python train.py --encoder_fused_qkv=true --fusion_encoder_layers=8 --fusion_encoder_qk_norm=true
Rows from block 3 of the fusion encoder of a small model that answers yes/no questions on an image's attributes, named by matrix and row number. Rows with one number within an expert belong to one neuron, the router's apart. Each number is 128 + 24 x the weight over its row's rms, rounded and kept within 0 to 255. All counts start at 0. After the name is the row's rms in percent of the matrix's.
Before each expert's rows are labels from the 100 texts, of 14848, where the router gives the expert most weight on average: "fires on" is the input token at the peak. Only what is clearly more common there than usual is listed. The data: streak pictures of flow and ridge fields.
# router: slot weights (fusion_encoder.blocks.3.mlp.router.weight, 16x192), inputs 0-191
# up: expert up (fusion_encoder.blocks.3.mlp.up, 8x96x192), inputs 0-191
# down: expert down (fusion_encoder.blocks.3.mlp.down, 8x192x96, transposed), outputs 0-191

# expert 3
fires on: "pair of whorls"; "waves"
router.6 089 [121 144 138 147 137 116 126 148 162 137  90 120  94  94 176 145 138 126 136 118 115 143 143  66 130 137  96 130 147 130 150 138 132 112 117 156 137 107  92 144  86 155  78 100 170 111 110 112 113 159 137 170 137 138 127 149 135 166 121 152 120 124 107 103 136 102 120 126 143 164 132 113 118 130 144 115 149  42 124 129 145 129 141 111  83 100 123 111 142 113 130 104 118 133 118 130 124 142 155 141 110 137 118  98 161 144 154 121 105 127 172 107 106 113 174 101 104 126  94 119 116  98 125 101 126  88 159  84 154 112 137 118 168 147 101 128 105 105 107 117 107 133 140 148 169 143 106 105  84 119 118 148 185 131 174  80 140 138 105 154 117 124 157 168 151  75 127 154 120 179 126 170 154 138 176 141 145 146 148 178 149 147 134 124 126 112 113 113 137 123 114 111]
router.7 093 [135 145 131 140 136  99 117 138 173 129 108 113  94 102 183 141 138 116 139 106  95 138 147  81 112 154 111 143 138 115 133 102 116 132 119 151 130 117 105 140  94 171  72 113 142 113 133 121 126 168 122 177 131 123 141 140 144 148 133 171 113 103 116 119 163 131 132 136 128 171 120 128  98 106 131 115 145  55 123 129 136 123 140 112 100 101 115 107 114 116 108  93 135 128 125 116 120 142 159 138 105 143 119  94 170 149 148 122 108 111 154  98 123 122 165  98 109 119 122  99 116 114 137  98 121 125 155  75 149 113 124 111 161 137 113 108 111 116 114 120 120 130 139 143 112 157  97 110  72 133 122 159 190 116 176  84 117 142 140 169  98 131 141 184 162  82 116 140 106 183 114 175 158 135 179 147 136 154 147 162 152 146 135 136 150 112 105 107 147 125  95  95]
up.0 087 [159  88 149 126 108  97  67 117 120  80 179 127 152 104 109 118 135 152 137 146  62 176 138 131 127 113 127 123 104 107 155  65 117 143 142 155 143 146 111 128 146 158 135 130 111 116 191 122 120  83 136 104 144 165 138 136 112 133 111 113 158 146 119 143 117 154 126 125 125  84 113 161 127 149 135 129  88 132 137 104 113 122 119  89 114 190 128 112 166 142 146  88 152 130 154 103 129 137 103 118 148 100  99 109  90 104 134 108 140 131 124 107 170 101 121 118 171 143 162 122 168 131 150 114 118  75 111 158 131 148 136 125 128 104 109 131 117 157  98 139 130 125 153 109 146 119 137 126 152 120 109 103  96 103 107 145  74 149 117 118 127 135 144 142 129 205 134 121 142 132 122 112 128 116  86 119 116 147 116 108 126  67 138 110 154 144 109 152 116 131  96 156]
down.0 096 [ 86 122 114 181 142 171 138  95 123 135 173 121  95 142 139 154 109 159 124 149 144 146 138 120 144 119 115 109 130  82  83 126 127  93 140 119  78  64 116 119 125 128 128 133 126 142  95 153 111 150 115 132 147 122 131 104 143 139 154 160 114 111 134 129 138 122 157 142 100 138  87 117 122 145 121 154 155 166  86 132 146 140  95 121 139 134 135 154 136 160 154 132 130 119 110 130 142 132 149 143 136 177 138 170 113 155 136 105 113 160 126 150 157 121  86 113  89  71 111 109  90 143 111 146 145 176 124 128 116 113 164 162  79 155 155 200 175 110 162  94 156 120 114 187 135 137 139 109 145 142 121 142 126 102 157 117 151 128 153 134 132 124 123 114 128 137 137 146 111 117 121 116 126 156 125 140  90 121 122 144  95 127 154 135 112 107 113 138  55 156  79 127]

# expert 0
fires on: "waves"
router.0 114 [ 84 144  78 195 163 148  86 126 140  98 147  87  85 145 165 103 121 111 148 145  88 126 150 120 120 127 128 161 124 128 122 101 135 148 116 120 104 129  90 138 131 159 109  77 173 132 136 148 149  92 143 177 128 113 131 142 105 125 143 106 139 133 105 147 145 104 118 116 124 168 138 110  69 130 101 133 134  85 119 128 160 123 141 120 120 119 146 123 130 108 159  62 136 111 126 121 143 133 141 117 148 132  82 107 140 132 162 111 152 108  91 109 140 139 134  89  85 117  83  79 143 143 112 144 162 111 139 119 103 109 119 141 148 143 138 153 138 160 116 118 143 101 146 145 130 132 138 131 142 158 124 156 150 123 133 155 110 129 153 156  94 146 105 188 182 141  92 143 143 173 130 165 134 103 134 115 101 148 128 151 105  98 118 132 151 127 166 122 143 145  93  88]
router.1 097 [127 160 109 145 134 129  99 109 127 119 134  90  92 163 166 126 142 138 140 113  79 152 133 125 136 157 117 123 104  88 127 132 122 127 139 147  96  87  87 144 143 150 111 106 172 107 132 122 120 133 115 168  98 112 146 126 124 169 168 147 113  94 132 119 159  90 133 140 145 138 131 139  69 136 119 134 133 109 116 145 144 124 124 122  92 148 152 143 114 136 161  88 109 125 167 112 144 177 144 135 136 160 107  87 118 137 179 114 121 107  78 103 126 138 154  87  88 112 115  93 140 138 108 125 117 115 137  90 133 139 165 126 164 117 122 143 125 157 128 149 163 153 146 171 144 145 108 146 112 124 108 154 164 131 129 101  91 178 132 150 119 110 145 173 162 126 109 110 130 179 108 166 171 104 161  67 113 141 103 169 127  99 153 120 117 114 136 140 124 140  78 137]
up.0 174 [ 93 125 131 135 105 177  65 126 119 175 122  96 163 117 176 103 145 114  71 158 135  86 117 140  91 142 147 127 141 151 122  90 133 132 134 108 131 157 167 151  99 117 137  80 117 127 134 124 129 114 127 145 145 125 127 146 121 107 106  85 126 134 132 155 140 127 104  84 174 137 127 109 144 113 140 100  95 117 139 116 146 137 157 136 124 110 161 130 154 131 192  98  96 141  81 146  91  98  71 121 134  76 122 136 106 100 121 145 168 117  96 132 110 162 173 112 126 115 112 122 166 134  97 152 134 118 147 146  95 130 102 108 142 134 118 132 102 148 107 134 140 175 102 129 141  49 157  97 125 151 160 155 114 142 130 160 154 121 140 108 144 142 135 127 174 142 147 148 137 132 133 124 123  98 133 134 119 120 139  87 104 138 126 112 135 127 120 163 145 160 156 113]
down.0 159 [140 143 137 122 125 102 140 135 155  83 135 117 100 102 141 142 140 122 140  81 114 122 152 112 144 109 108 142 117  99 117 126 148  94 115 135 167  95 104 100 155 158 140 134 130 102 135  98 130 101 137 163 149 146 152 146 152 103 104 109 124 108  96 119 100  93 100 137  92 147 158 130 135 179 116 145 145 119 169 108 155 135 144 146  95 114  91 129 142 129 119 139 102 133  98 151 137  93 157 151  87 124 134 143 181 141 147  93 100 122 156 135 136 107 134 153 142 137 121 172 143 148 119 118 113  96 113 141 108 120 135 118 128 128 114 143 149 150 131 167 153 119 148 102 114 129 163 150 146 152 116 148 121 118 153 133 146 139  83 190 120 111 148 153 171 186 106 185 142 151 132 143 151 127 146 180 135 123  48 129  56 102 111 117 175 107 118 102 123  97 114 134]

# expert 4
fires on: "high contrast"
router.8 081 [109 157 133 137 146 143 117  95 142 125  86 101 127  89 133 114 145 101 140 112 109 139 129 128 145 165 125 115 121 110 115 105 119 110 156 151 118 103 104 136 143 118 118 133 158  68 143 154 106 138  83 160 128  95 143 142 115 153 129 119  94 142 153 143 141 118 164 117 131 138 138 101 125 120 133  98 129  62 100 138 137 184 129 138 105 127 127 131 134  96 205 107 139 164 134 130 163 110 116 150 106 128 104 108 133 128 175 122 137  90 121  66 107 141 149 114 129  70 126 111 132 144 140 118 116 105 145  88 135 110 138 137  94 112 106  90 142 128 137 166 139 128 156 121 146 107 119 114  75  71 124 143 138 176 152 124  89 177 142 141 113 122 134 174 148 113 137 122 118 170 134 153 163  83 183 127 147 127 132 158 114 125 180 123 100 127 129 126 170 139 129 115]
router.9 079 [118 151 132 139 151 144 106  92 151 127  86 101 132  78 150 121 150  99 130  98 111 137 129 114 145 145 100 122 120 116 114  90 103 117 163 156 125 114  91 142 123 126 107 138 141  65 141 155  91 138  90 161 119 108 143 144 127 158 128 112 100 155 163 130 143 119 154 123 130 135 141 109 121 120 138 103 116  71  89 133 120 182 137 158 103 139 126 130 114  80 193 120 151 163 136 127 153 110 132 149  81 132 106 110 125 136 163 112 148  98 103  56 126 135 142 113 144  78 142 115 130 155 140 119 132 117 149  96 156 115 128 130  85 117 115 112 131 141 142 150 133 131 151 120 120 112 133 114  79  93 124 144 151 190 138 118  97 179 147 137 118 103 124 171 151  90 121 131 114 157 136 146 171  96 169 149 143 128 143 151 100 128 180 124 110 135 108 138 168 134 137 123]
up.0 086 [142 110  99 130 116 114 111 124 135 105 130 141 119 112  95 127 116 152 175 126  90 149 114  95 122  96  85  99 120 136 163 110 112 165 142 128 117 126 124 108 149 168 114 113 167 120 134 132 146 100 143 121 153 167  80 129  94 113 122 122 142 138 104 134  96 122 147 112 144 165 149 117 130 129 195 105 182 119 116 131 137 160 160  95 129 144 129  78 134 184 140 126 119 115 152  77 111 141 130  83 129 137 135  95 161 160 159 185 114 150 147 124 139 186 143 133 140  99 148  80 174 113 161 132  99 121 124  84 129  70 135 147 156 135 119  91 142 138 134 111 126 105 147 133 137 167 118 104 136 134 129  84 111 125 111 120 109 168 100 138 162 126 150 165 124 138  96 108 173 129 149 158 140 106 110 104 128 120 152 175 142 134 127 110 115 145 119 106 133 143 149 111]
down.0 086 [ 96 174 135 115 100 159 166 105 142 136 106 145 105 156 122 119 180 128 155  85 115 195 153 103 134 160 114 105 113 116 151  86 110 115 137 129 111 110 142 149 144  80 187 126 127  97 172 119 142 114 127 107 103 105 128 131 114 126 142 144 102 129 129 108 156 205 150 174 123 101 143 120 129 114 117 100 116  82 123 156 113 107 103 133 113 112  86 104 124 105 145  98 110 180 142  89 148 140 156 145 125 107 113 133 119 125 165  91 118  89 141 109 118 147 136 109 113 119 126 157 129 115 109 105 135 120  90 137  87 133 137 109 132 147 136 105 169 133 186 175 159 103 138 132 159 112 115 133 101 124 132 118 102 105 158 136 120 107 134 154 129 130 116 134 144 115 115 115  85 140 113 158 162 131 143 102 118 111  92 129  84 122 139 119 134 160 137 107 177 151 160 117]

# expert 7
fires on: "parallel"
router.14 101 [133 154 116 141 141 111 121 124 137 119 172 120  81 154 167 103 142 170 155  88 136 157 143 128 105 156 137 148 127  93 121 131 138 125 121 143 139 114  91 105 123 149 131  92 180 116  98 147 131 132 113 153 107 137 126 135  84 140 121 118 112 110 155 137 156 128 153 135 109  80 160 120  60 122 121 133 100 114  80 110 118 122  76 145 115 144 122 139 151 120 101  93 134 150 150 101 137 136 143 155 175 162 108 117 128  90 168 105 106  96 103  97 107 139 133 120 101 114 120 117 102 146  99 118 133 130 117 112 150  78 123 110 170 108  79 168 129 167 146 132 162 137 145 130 118 149 139 153  97 126 132 153 103 121 141 100  86 133 184 146  83 117 109 185 158 122  91 146 139 160 146 127 154 125 131 126  98 129 112 175 133  96 149 143 103 161 128 123 165 143 111 156]
router.15 136 [128 157 150 149 152 108 159 117 161  86 166 158  92 154 135 111 165 125 178 104 126 125 155 124 129 151 182 149 151  72 117 126 128 138 126 126 147 121  92  99 128 143 135 113 132 111 107 170 123  82 106 152 117 144 150 122 106 115 130 132 113 120 157 148 159 162 143 156  81  97 147 106  84 129 117 152  92 101 136 112 110 118  96 160 132 115 116 130 162  88  83 125 162 159 159 107 133 104 145 141 176 161 106 140 147 111 170  98 131 102 115  81 126 117 115 122 135 101 100 113 115 121  92 102 140 140 105 142 153  82 117 124 129 101 103 124 145 175 150 163 144 121 137 140 119 154 116 155  88 117 155 142  82 110 145 130 104  81 159 152 110 138 122 173 142 121 102 165 103 157 109 115 138 120 131 152 111 138 127 115  91  96 133 159 131 132 139 115 167 145 140 119]
up.0 069 [155 128 130 149  85 138 123 147 120  71 124 143 191 149  96 128 119 138 112 124  95 136 125 129 118 141 135 110 119 150 161 117 118 117 122 107 143 155 195 154 122 113  97 110  97 118 178 142 103 170 163 131 102 146 114 109 126 137 120  97 116 168 134 123  95  93 107  49 141 105 130 134 176 123 127 131 115 126 128 137 159 110 115 142 115 141 154 126 124 157 143 118 130 166 165 118 124 106 134 158 136  78 144 152 141 117 169 119 125 120 122  94 151 164 113 138 154 127 142 141 143 123 117 159 151 149 110 159 141 110 170 167 113 128 157 130 140 127 134 130 176 134 150 129 165 101 177 129 145 156 195 150 151 138 119 153 122  71  88 117 106 113 144 124 125 120 123  95 157 111 180  87 138  91 131 163 138 111 117 134 104 142 128 122 127 133 143 142 129  85 157 127]
down.0 079 [112 148 136 123  83 134 125 131 139 156 118 113 155 100 137 159 121 168 133 111 115 136 141 109 186 135 142 149 120 134 117 169 113 138 132 147 133  98 189 164 140 138 130 175 176 163 124 103 119  97 115 148 156 128 167 138 143 153 157  75 157  97 172 110 132 164 139 130 133 127 153 115  56 118 126 119  96 154 131 104 120 166 120 115  95 110 143 127 120 130 119 140 112 118 117 144 137 100 126 129  86 135 105 120 123 124 132 105 124 101 143 143 117 122 129 118 107 168  75 138 168 132 161 159 153 119 178 138  77 120 141 104 116 123 126 135  90 143  89 106 130 155  89 110  77 141 110 156 114 146  97 146 107  95 134  91  87 119 106 126 138 129 129 204 132  84 149 105 113 148 116 117 122 150 126 128 118 151  99 127 128 170 127 117 113 156 103  98 108 139 141 151]